python train.py --dataset="gratings and oriented noise at many angles and scales" --crop_scale_min=1 --horizontal_flip=false --targets=["angle"] --norm="groupnorm" --kernel_size=3 --stem="deep" --avg_pool_shortcut=true --label_smoothing=0.05 --loss="cross_entropy" --optimizer="soap" --beta1=0.95 --one_sided=true --adamw_lr_other_params=0.00093 --epochs=10.6
Rows from block 9 of a small image classifier, named by matrix and row number. Rows with one number belong to one channel. Each number is 128 + 32 x the weight over its row's rms, rounded and kept within 0 to 255. All counts start at 0. Numbers have three digits each. After the name is the row's rms in percent of the matrix's.
Before each channel's rows are labels from the 100 images, of 14976, where the channel reaches its highest value: "strongest on" is what is common among them. Only what is clearly more common there than usual is listed. The data: gratings and oriented noise at many angles and scales. In brackets: how many of the 100, against the usual share in percent.
# convs0: first 3x3 conv (model.blocks.9.convs.0.weight, 96x96x3x3, each kernel summed), inputs 0-47
# convs1: second 3x3 conv (model.blocks.9.convs.1.weight, 96x96x3x3, transposed, each kernel summed), outputs 0-47

strongest on: stripes at 45 degrees (53 vs 8.7); windowed patch (48 vs 16.4); very coarse (48 vs 20.4)
convs0.24 070:164107140056089160078107143130127119111123140101194165095104093112109193065114159092098115181141096126171133169106122131130176065121130105078143
convs1.24 078:133135098125118115109163102144206228155101129090171145119137044154147122102162126131084113140037117107132199119142136117120121142101124140135164

strongest on: stripes at 0 degrees (99 vs 8.5); windowed patch (66 vs 16.4)
convs0.77 103:168192112135124123194118110115090108100189120118105184131083111153099126042123154117154075122141079135124144090159122099130139113119157091124115
convs1.77 107:129139153142145124070136116174155154208122088138139088140158140140163186091114081168099092109137084120149155109121152143169128155139079112175098

strongest on: windowed patch (70 vs 16.4); stripes at 120 degrees (59 vs 8); very coarse (48 vs 20.4)
convs0.18 064:162163122157191125135124102104066162174176136108182122176119125172067148125133156168118116142134088119182131083101099142118141156143118138136156
convs1.18 076:101084139129169123130054185180109167152139098100133151161073154120139165135084140126110168148147119108140143110100128172166154123100108106110132

strongest on: stripes at 90 degrees (94 vs 8.4); windowed patch (93 vs 16.4)
convs0.89 100:113117133062078167099142138118135106140147146124169093092186158149056145203088109134103117187183148154087112160105134121136186127088153076122123
convs1.89 096:142109155091138085127097130197155138127147125140176120111167138171143164202152123146104141112128155142095153093127165103144116137119164146175118

strongest on: stripes at 75 degrees (91 vs 8.4); windowed patch (72 vs 16.4)
convs0.13 078:133117113149123147110100109207097141096138138132073092127117112106166143140136154142129136144108119162103164255114107126130138110108128119155103
convs1.13 091:164117135090146111110142122174131111163134144217121129102135128152055113119119100187172081143127153159147153207123127108117088124151124082138124

strongest on: stripes at 60 degrees (58 vs 8.3); very coarse (48 vs 20.4); filtered noise (45 vs 17)
convs0.83 086:127135079134129111133072181081101068102134127087064119115125111104130073156126108144126092105046116144097179136180078105113107075085136071153146
convs1.83 087:102125134174156093113065139125158144111060096106150133097170135156140122105103149113142142094081114130155156164125139137164150159132125105103089

strongest on: stripes at 90 degrees (100 vs 8.4); windowed patch (75 vs 16.4)
convs0.32 121:096112083113094146085171110102105137104122194106121120126129089109105094222147067109165101175105114107071102113056115152114158127084091135199107
convs1.32 116:137112137094159065118134134197143124143144022166096096123155129122152135219134095145134114135137106118122117105123181117114076139122123160161109

strongest on: stripes at 120 degrees (99 vs 8); windowed patch (76 vs 16.4)
convs0.1 103:143101125137158071122140177101117147214124086134148078092110117172086152131136105190083148098103100174136104139083125149109103143110144106079156
convs1.1 109:114140122160111142111107153144097116100162152141137161135085149070148161137072172133109141122122095091142125113145129172117097143082115092150179

strongest on: stripes at 105 degrees (100 vs 8.1); windowed patch (41 vs 16.4); filtered noise (37 vs 17)
convs0.44 109:211118131187127118104115123105098186154115106131146113138105138124113146035124228112133099118122113129188142101122176113160147176130134109099056
convs1.44 084:100122116255108131135065118104143119121115145164130119124138115130130138100078176138104109172088094107208118093157103117108054150117136133159114

strongest on: stripes at 30 degrees (89 vs 8.1); windowed patch (51 vs 16.4)
convs0.20 148:122141115081109103109129113103214116135120092095172070128104125117067120156090081103082153133249136113117118104102134085100125126136101166103115
convs1.20 168:145145098123126137119126139231151145094123084109207133116151074152113140113110149120121158066191180100131158117116070130109166127103130168123174

strongest on: stripes at 120 degrees (76 vs 8); windowed patch (44 vs 16.4)
convs0.79 101:093136089118173112146134132147119083181128086111128083092128138165077092121114123173135121083100112133127115116152078156052094144122127106097184
convs1.79 094:116107128101145155096087158133099159187157170132119083101106157075140163130082212147149099142162185126082162141093120134118112106126132105134167

strongest on: stripes at 0 degrees (81 vs 8.5); windowed patch (49 vs 16.4)
convs0.28 081:125133159177094094155153090100104140099217154111177164138095092116130147076132119127169049119146098084137138144122140104090121114097158149114101
convs1.28 097:139122139142134124058085122196147117169101036115154080133122136149141142108121064136121099138119088100150131095108133134168147116124098142119087

strongest on: low contrast (65 vs 29.6); windowed patch (64 vs 16.4); stripes at 150 degrees (60 vs 8.4); scale: very coarse (50 vs 20.4)
convs0.19 068:174136146137139137139071090199034131119146141117092154127100202099141119121126171166114080170059137142129158192124140125187117139107126149123081
convs1.19 087:126114122108105151175167127124195121130110171106132130150147099141107196130137147149114165014112151141106194150137111107172127172143162171164144

strongest on: stripes at 150 degrees (78 vs 8.4); windowed patch (44 vs 16.4)
convs0.3 068:128098153100092124129060185114125067126131110131124152097113178128122175136126104175101109115090132135127067206096116064112148083114137109131155
convs1.3 067:097141099108111107162117029137193180112090175171088160117190095119151096113090140143139190108130117120155170158125117188113110120208127195113122

strongest on: stripes at 0 degrees (99 vs 8.5)
convs0.93 094:182156107130045109170119100204116148149190122094146130105112137135140135045116109146161112119149114142151111178138149143105138125132175116122075
convs1.93 093:121127162157153122103152116183176107170105109158114080102178126081131137081111175155114096149114092114181195128143144079144080157166071132145127

strongest on: stripes at 105 degrees (62 vs 8.1); windowed patch (51 vs 16.4); stripes at 90 degrees (35 vs 8.4)
convs0.40 077:193125200145093053148107101142094148138140092144151154121124191148153129094160140175122142104120166150122120179134143133183125123125121151125142
convs1.40 083:122089151171153117140095128172159117115075117243094116087175102114130142114094167109125095182102136118158160162161108133165097128155144137130119

strongest on: stripes at 45 degrees (99 vs 8.7); windowed patch (81 vs 16.4)
convs0.36 125:152135080202099117147090156157067116119110119172172132113156102119091136064177169179123118107061072129150134115192083117141108107156154121186194
convs1.36 108:152169148075164161132134141156139110098159182043128144089104137139122134105215080128087092136134110128134141131142139122145168113073132125052101

strongest on: stripes at 105 degrees (100 vs 8.1); windowed patch (54 vs 16.4)
convs0.48 071:255099118165109118117107142237119141152116117112089160097119128132139100070128181168135116120126138171170141189153139124166184151111178123101068
convs1.48 083:121123159243127153152109105107136059113101136169110134207117063155149121104110185094139125183085117113216138124150152134113105160156113141096127

strongest on: stripes at 135 degrees (100 vs 8.6); windowed patch (50 vs 16.4)
convs0.84 094:132105133070073111107204088097146143106095186099172123076155111092081100142112123104154155128166141133089107086120124198163128119092115170056117
convs1.84 124:133111129137140111164043138124114131129121028129134101156108136207143098167113096119159120189114134130157099083125136155143182090118148166103085

strongest on: stripes at 60 degrees (75 vs 8.3); windowed patch (50 vs 16.4); stripes at 105 degrees (25 vs 8.1)
convs0.87 111:085114110158148100186135104066101192171144099100103145108074099124109070127114105125150075100113133133154119124154127129089137133100097121099132
convs1.87 121:095159140163120130100065132196156115072148141144144143110133175080114139135056183114156106104109087108190125140131115123135087137101095135121139

strongest on: stripes at 45 degrees (100 vs 8.7); windowed patch (76 vs 16.4)
convs0.74 118:126111091199105129136109137080110123127106127125185122088128120092149150135160099209128092119097113084129100100076102091041133106111102103186154
convs1.74 131:116163119055155112128142135191138106122174119041148139095098139126106127138219085127095106131137109146111132108135156115134143127060144150091123

strongest on: stripes at 45 degrees (100 vs 8.7); windowed patch (79 vs 16.4)
convs0.90 104:148125118202132087096107131100104093095108146192114086161145125114170132102165103194118127092082115157069095173124114107107094166156153147226154
convs1.90 115:135179131056123144123161149171098104105146167043148138130119152115106135108225084119086158128143116143118125128128138121160168128054134143084142

strongest on: stripes at 150 degrees (67 vs 8.4); very coarse (66 vs 20.4); windowed patch (42 vs 16.4)
convs0.70 084:144151153091105143108105138124148121108116169094103134110173156129088129127086202117131139130150122150114056127129176126158160126120148134077106
convs1.70 074:138103135112131167187104119100134155148083081106135101189160123161139139149153154163144201109130168149113144144129108151157145071109161151156148

strongest on: stripes at 30 degrees (100 vs 8.1); windowed patch (52 vs 16.4)
convs0.26 097:129148132164104105113092131082197142151088112116123093107135061106083118143131120142090134112208122070140088050095155090071107137134092150149114
convs1.26 105:139139139081140147118097152212156137093148104062216125131132089129145117086168132104087140092106173128111172086102108133130192094064136121106189

strongest on: stripes at 105 degrees (100 vs 8.1); windowed patch (69 vs 16.4)
convs0.14 114:195112143160105126107121102146108207173069131092109120101112139139133108141098169106141125136120144161221140108115145120122181162094098147141105
convs1.14 100:117112114185154143132103107161146084132117096198098120086137142115103159178109166131149092126107130119165136155160166119105020165111124169159088

strongest on: stripes at 90 degrees (93 vs 8.4); windowed patch (67 vs 16.4)
convs0.58 097:203122101143104132114093120142104185148129122111149109079118092144080123176119138107112148164097126125115083141101128101105200134139106144189151
convs1.58 096:114122129172133108139136123143138138121110090194110101104137129116133137196143146115113149120094116112142130135184182100112032134081115170174115

strongest on: stripes at 135 degrees (99 vs 8.6); windowed patch (81 vs 16.4)
convs0.12 141:154133124109132108139186153106073094144163163100086168145077163144103109090138139171176108097127090161133129118113096196093110120096114149131158
convs1.12 106:123095136123151121103065145176077157172142049134118079162084168123160163133064125149162115187141092106143126090123124150147145099133104132138127

strongest on: windowed patch (70 vs 16.4); stripes at 15 degrees (65 vs 8.1); very coarse (50 vs 20.4)
convs0.92 104:063136169106130094181124121155123090153089107091049146093130130140188094107142109134137114099061149161120119137239130157155118085105146126092183
convs1.92 094:153139095087118163084123143156092130185154160180128116090140189094085170131070154133162083088177164128089157192106106151115128117132104096117153

strongest on: stripes at 45 degrees (95 vs 8.7); windowed patch (45 vs 16.4); very coarse (42 vs 20.4)
convs0.22 067:128113064136073112163119153160115110092114125098128123134111152084113105084132150147122132108083078156094135093052066118119120060106136131178101
convs1.22 082:166135141123132147166119137111107083103130149086109149111073149099115115153230108177073171131096095143143100089142146127156103171088139119100107

strongest on: stripes at 165 degrees (91 vs 8.3); windowed patch (73 vs 16.4)
convs0.56 112:092150041147122102113099163107065151117103084162159067139151085145092138107123109122108137111085052156142133069106075132095106155134115145188150
convs1.56 103:115178123107111162137131110128102074102162151113113144156122141089099140129204135108128204093144091123149126148148154109135131153083129146117152

strongest on: stripes at 90 degrees (100 vs 8.4); windowed patch (58 vs 16.4)
convs0.76 078:147119117094086125110115128116105116076135178128163199109147171087074133193079140111163113146110133108061072050135125111139156127116115103125114
convs1.76 082:142115166069133118130144144143106149151141111140141110133185161135171158204132105123126151076142142134080132125109176116120079102118124158160107

strongest on: stripes at 15 degrees (100 vs 8.1); windowed patch (82 vs 16.4)
convs0.9 108:140092166136125129107103185110157136124110094101101134146136121093211099161140093127146110130077169071119097231137140093077093108168098123108115
convs1.9 103:113104082138158111117143112160113125147144168226073134071169131085079115134075122143176099158130155136115139151129113115074088127189158114093109

strongest on: stripes at 30 degrees (49 vs 8.1); stripes at 135 degrees (32 vs 8.6)
convs0.82 117:101088137094082082098193067103154106140063155100147111151122141101122107109111122089122149082216153134107106125082166180136080139104084195098100
convs1.82 124:137128116146119129131055126215133146111124034127174103164140091181132108109102131121139140141129160089154128086120093138120184096103146180098132

strongest on: stripes at 135 degrees (74 vs 8.6); very coarse (51 vs 20.4)
convs0.46 074:157119105124149143126146116155086124114126123107105100171121140102120116094135236089120123128094108165162159130181150129185142099119146195139138
convs1.46 085:139125151149111137239140127079110138118129119163099101188113118183142073111139149120156129176091125181159130107150123138161171131141205134109092

strongest on: stripes at 90 degrees (87 vs 8.4); windowed patch (38 vs 16.4)
convs0.21 083:165118093138114134140097198138096164104116131153146074139130116116029109112149160139108148162098082071119082115152076136140125170177138149078157
convs1.21 081:136145143076146097120143129130129094159112154118147111099105131159126172167211095124122094096137186175115128089131179104145089110094129173138129

strongest on: stripes at 0 degrees (84 vs 8.5); windowed patch (62 vs 16.4)
convs0.62 139:137159082144122141182098104147077127145212138094097138142106129125144074096135130139155127125087094122127125206140089108090108164170186115131093
convs1.62 110:129158143115096123074182133182129123104133110175095084080178180062121122085085130128129127128127086106154137135162137091171088125156057086167136

strongest on: stripes at 165 degrees (100 vs 8.3); windowed patch (64 vs 16.4)
convs0.45 091:104139135116108115108101141090157150152133088144124128097149100168115123141128151142081178126138125170137067124101123088159135197142181059167105
convs1.45 110:149177132124131137141217146047050104111134163172116124131106157082118136130186108125137188106093112130088079160170182121117127130092087071154127

strongest on: stripes at 0 degrees (100 vs 8.5); windowed patch (89 vs 16.4)
convs0.41 111:066149100094135156137096120137103131092163174120132104098184119105116104255088080108161092162115144135070078107090094094128162127066144101185146
convs1.41 130:135100146101162075116150128206134086154134052136096092102143149111133172212140142158122109109147120143109136128131198111149041136118129161207124

strongest on: noisy (62 vs 29.8); low contrast (61 vs 29.6); very coarse (56 vs 20.4); windowed patch (39 vs 16.4)
convs0.78 064:117172141098167193157158142093072126131108130172155113151158108155058119130132127171126142150102111164150173093249106139162155113102153125131153
convs1.78 072:152143151120067187132120106063082139136084191151096161122133154156150127110130126124092102121156142175104159242138139132123143099134120125070131

strongest on: stripes at 120 degrees (97 vs 8); windowed patch (56 vs 16.4)
convs0.64 121:153097124127109099094122121167090148203087096121101099079138155195095127105109164126112112103096110171191103099156110153128140119091121102132176
convs1.64 104:086127139181136137155076158184124178119160170140128130150094141083145143121074219135108131156128103075152138077149101158111104132082125119112171

strongest on: stripes at 30 degrees (80 vs 8.1); windowed patch (80 vs 16.4); very coarse (42 vs 20.4)
convs0.52 108:143085239106115083141152086125135109097146106158176151113110145114186141134097161149156069085153196116140088105189205117188104132113136092129093
convs1.52 096:134122063158140160121117143150116139123079168184169115119120122186094140100087151123156062117197212153134144183152062154116156106122150081063123

strongest on: stripes at 75 degrees (100 vs 8.4); windowed patch (92 vs 16.4)
convs0.17 132:097125112114254178131149149112099093166122087117130079199118093160084134104162073125100118163119108176085124150112114146168097109179135090117175
convs1.17 105:142141125107092081114111150200127154105183160182115172089177167086118105111068145123106110173151105127116145113132102126138129133163136091130148

strongest on: stripes at 135 degrees (99 vs 8.6); windowed patch (72 vs 16.4)
convs0.53 101:134070074148102064091158184140072129098079195104090111127109169080109097107162093161156090112066090096111092106089094165086123113102111173165125
convs1.53 109:129115143108142130164084131152115123120153043117105107151084145191139111154156075113162117192115101132142099056122147167126176108083139162083116

strongest on: stripes at 15 degrees (98 vs 8.1); windowed patch (39 vs 16.4)
convs0.69 080:150080145142110090094105127135162113143079087129086148124103126130252109124145124091148117097071198125121091124139160148149145095121125122150120
convs1.69 101:118116073159158150115118123139116158173105164219103139095135106125078151111074134144183092139117172132109147169121131134078111135135131109085096

strongest on: stripes at 0 degrees (100 vs 8.5); windowed patch (94 vs 16.4)
convs0.49 129:121205105104088112181067100140173153101130133136147168117161154107107138152090121147148141162159138136122092096200141086158163124110133145113125
convs1.49 101:130125166114154116093168113200156119185135057127120096131175105118130193156108129147125126088155121125128166140125154075162088149136094170211139

strongest on: stripes at 15 degrees (93 vs 8.1); windowed patch (37 vs 16.4)
convs0.34 134:115075145089104082099127104118171097145098096078089135119100126104174084169110100095118117107102159078124113158159166146128123098101092126095139
convs1.34 144:130125064121152147110123144165078151152140161191104145102115139086088161122063152139191098115136156119101152165088100173080097117132140106088154

strongest on: stripes at 60 degrees (99 vs 8.3); windowed patch (78 vs 16.4)
convs0.42 170:126132121111090110221131177124120109175192121107142122064129096122070118136140103127105110157130099140112134198103103129093128095135166130120202
convs1.42 119:152150153090120105080098156231132147121171152119154166114132187066140152142077149116149126105137099122119145147114113133140112096111100114148165

strongest on: windowed patch (70 vs 16.4); stripes at 120 degrees (68 vs 8)
convs0.88 106:128159122124083176129079152187092086095134144142148133133149195115122129143138175133132143145121130147157145152116133089168147134142151153123064
convs1.88 087:141082131187119129189114084077130146132085129141093159174097149141143117132133136175112165167160106163141112112139104179114135137112120163161099

strongest on: stripes at 75 degrees (89 vs 8.4); windowed patch (60 vs 16.4)
convs0.5 084:078149128104177115141083117116115126083105082188159201168153140128169150062116152154102142092090128156132118083219155097204114088098124096083125
convs1.5 083:125116105133181132127172088078129154137141152189109155145210078151143126112109095147099114250136125104129165190170109106121113134131135090093092

strongest on: stripes at 0 degrees (91 vs 8.5); windowed patch (81 vs 16.4)
convs0.7 073:130142130118142128134133134154070094067173112130103185123159091113108124036139140132154068129087136115118127139209111107137130081090164090102102
convs1.7 093:142123133164107146120165106127130162147108052154123120182118133172152152110105067141121122152126104116171128104134120102131157135146077127130095

strongest on: stripes at 120 degrees (81 vs 8)
convs0.33 056:138085143115154153121132190133100092120091151117147144111088157132109158136157127202126137170129113108115108166126050134094103114162114072133193
convs1.33 075:150165091120141159139195094079072157138137166114187146128099113070127136149096117147110192062107122107064145159143147176142108091095095053127148

strongest on: low contrast (61 vs 29.6); windowed patch (55 vs 16.4); very coarse (55 vs 20.4); angle: stripes at 15 degrees (31 vs 8.1)
convs0.37 085:171145130129077107139127149152113157119140137182118139107209169115111167103136207178145133114062112139189143143165141126203132129130176138127081
convs1.37 074:169141153129097112171115135056117128107121164089109202180202117207136136136175138117143129162104160163147148182156123105140151107177163137120088

strongest on: stripes at 60 degrees (50 vs 8.3); stripes at 165 degrees (50 vs 8.3); windowed patch (36 vs 16.4)
convs0.81 140:115102112169117083116110128100110169160118110128084090106088125138120099129125119122099160072129127138151167151118119101114090182112116117127098
convs1.81 123:097167130165109150118156128091090106075109153186132111109111165056113124151097134111159165089089079128136082169182139124130093112084108111154121

strongest on: stripes at 45 degrees (100 vs 8.7); coarse (40 vs 19.8)
convs0.66 105:063128106192138106101109084045114106143121108128156119138161101118166139123170094140101120121084102130130112139119115128095107115151114111209170
convs1.66 116:134168122032130139118135152181106136097196153056156149104094174113119135105207095113083112154134125141121131106106126132127175116076141121080138

strongest on: stripes at 120 degrees (99 vs 8)
convs0.29 059:065111113116107138040107105139109121162106104127154128122100063151116153143131083137147089120088098085183126128042087153095115108123089066139124
convs1.29 090:115103136148112137123097172193088150142174134095117121126105127063147181129066161145104130141154114104118167141084127177133111126101097110149181

strongest on: stripes at 30 degrees (98 vs 8.1); windowed patch (72 vs 16.4)
convs0.43 117:105120171095156111092153122127212073093104117146143131160143120092161146134096092132164147100177202082072082115126170139118089106144081155124077
convs1.43 111:143123085144128149125083131222140147110117084156178119113151094145092109101060136116137118108133191137131157139109096134107168105122152152070136

strongest on: stripes at 120 degrees (100 vs 8); windowed patch (47 vs 16.4)
convs0.55 122:080114138104173098149163124105136056182112075117107119081111106151154142140141095126098141104116150137113120146084147187142088099113122111125162
convs1.55 139:129138124089130152093093177184087157141183170162120137115113191065134163131044167127140112108166124112087141143093121179105120120094100096132179

strongest on: stripes at 75 degrees (99 vs 8.4); windowed patch (61 vs 16.4)
convs0.31 104:140132098137197183069086120080135129108052104157146101191160112100085151092126153105087141171115092156142151115119128093156126125182135140121174
convs1.31 099:135139106145107081139150116220133134115153110170143163146184080120132077080114129125117149195175139098138158113146113124103139129151131135080162

strongest on: stripes at 0 degrees (87 vs 8.5); windowed patch (49 vs 16.4); very coarse (45 vs 20.4)
convs0.8 085:131154163100125154187076136109107102082118180111104155113152129095100101150136108133185124155105108172095064083202148111167184108094152081186115
convs1.8 089:138075160098132109122168119190152089162113062176103091114155122122136179195091156161142116080128126157126151181128179090122065129136141167161105

strongest on: stripes at 75 degrees (57 vs 8.4); stripes at 15 degrees (43 vs 8.1); filtered noise (40 vs 17)
convs0.72 117:082104097114110141105092104066173127102094131086092134189124144088193077145141119124140138144100126060120105188096119106109123127140089147148069
convs1.72 114:132102106122159080122150129219109146156164122234100151083189126101085119174091114154146112147171137115101145152121135113084081142190161133129126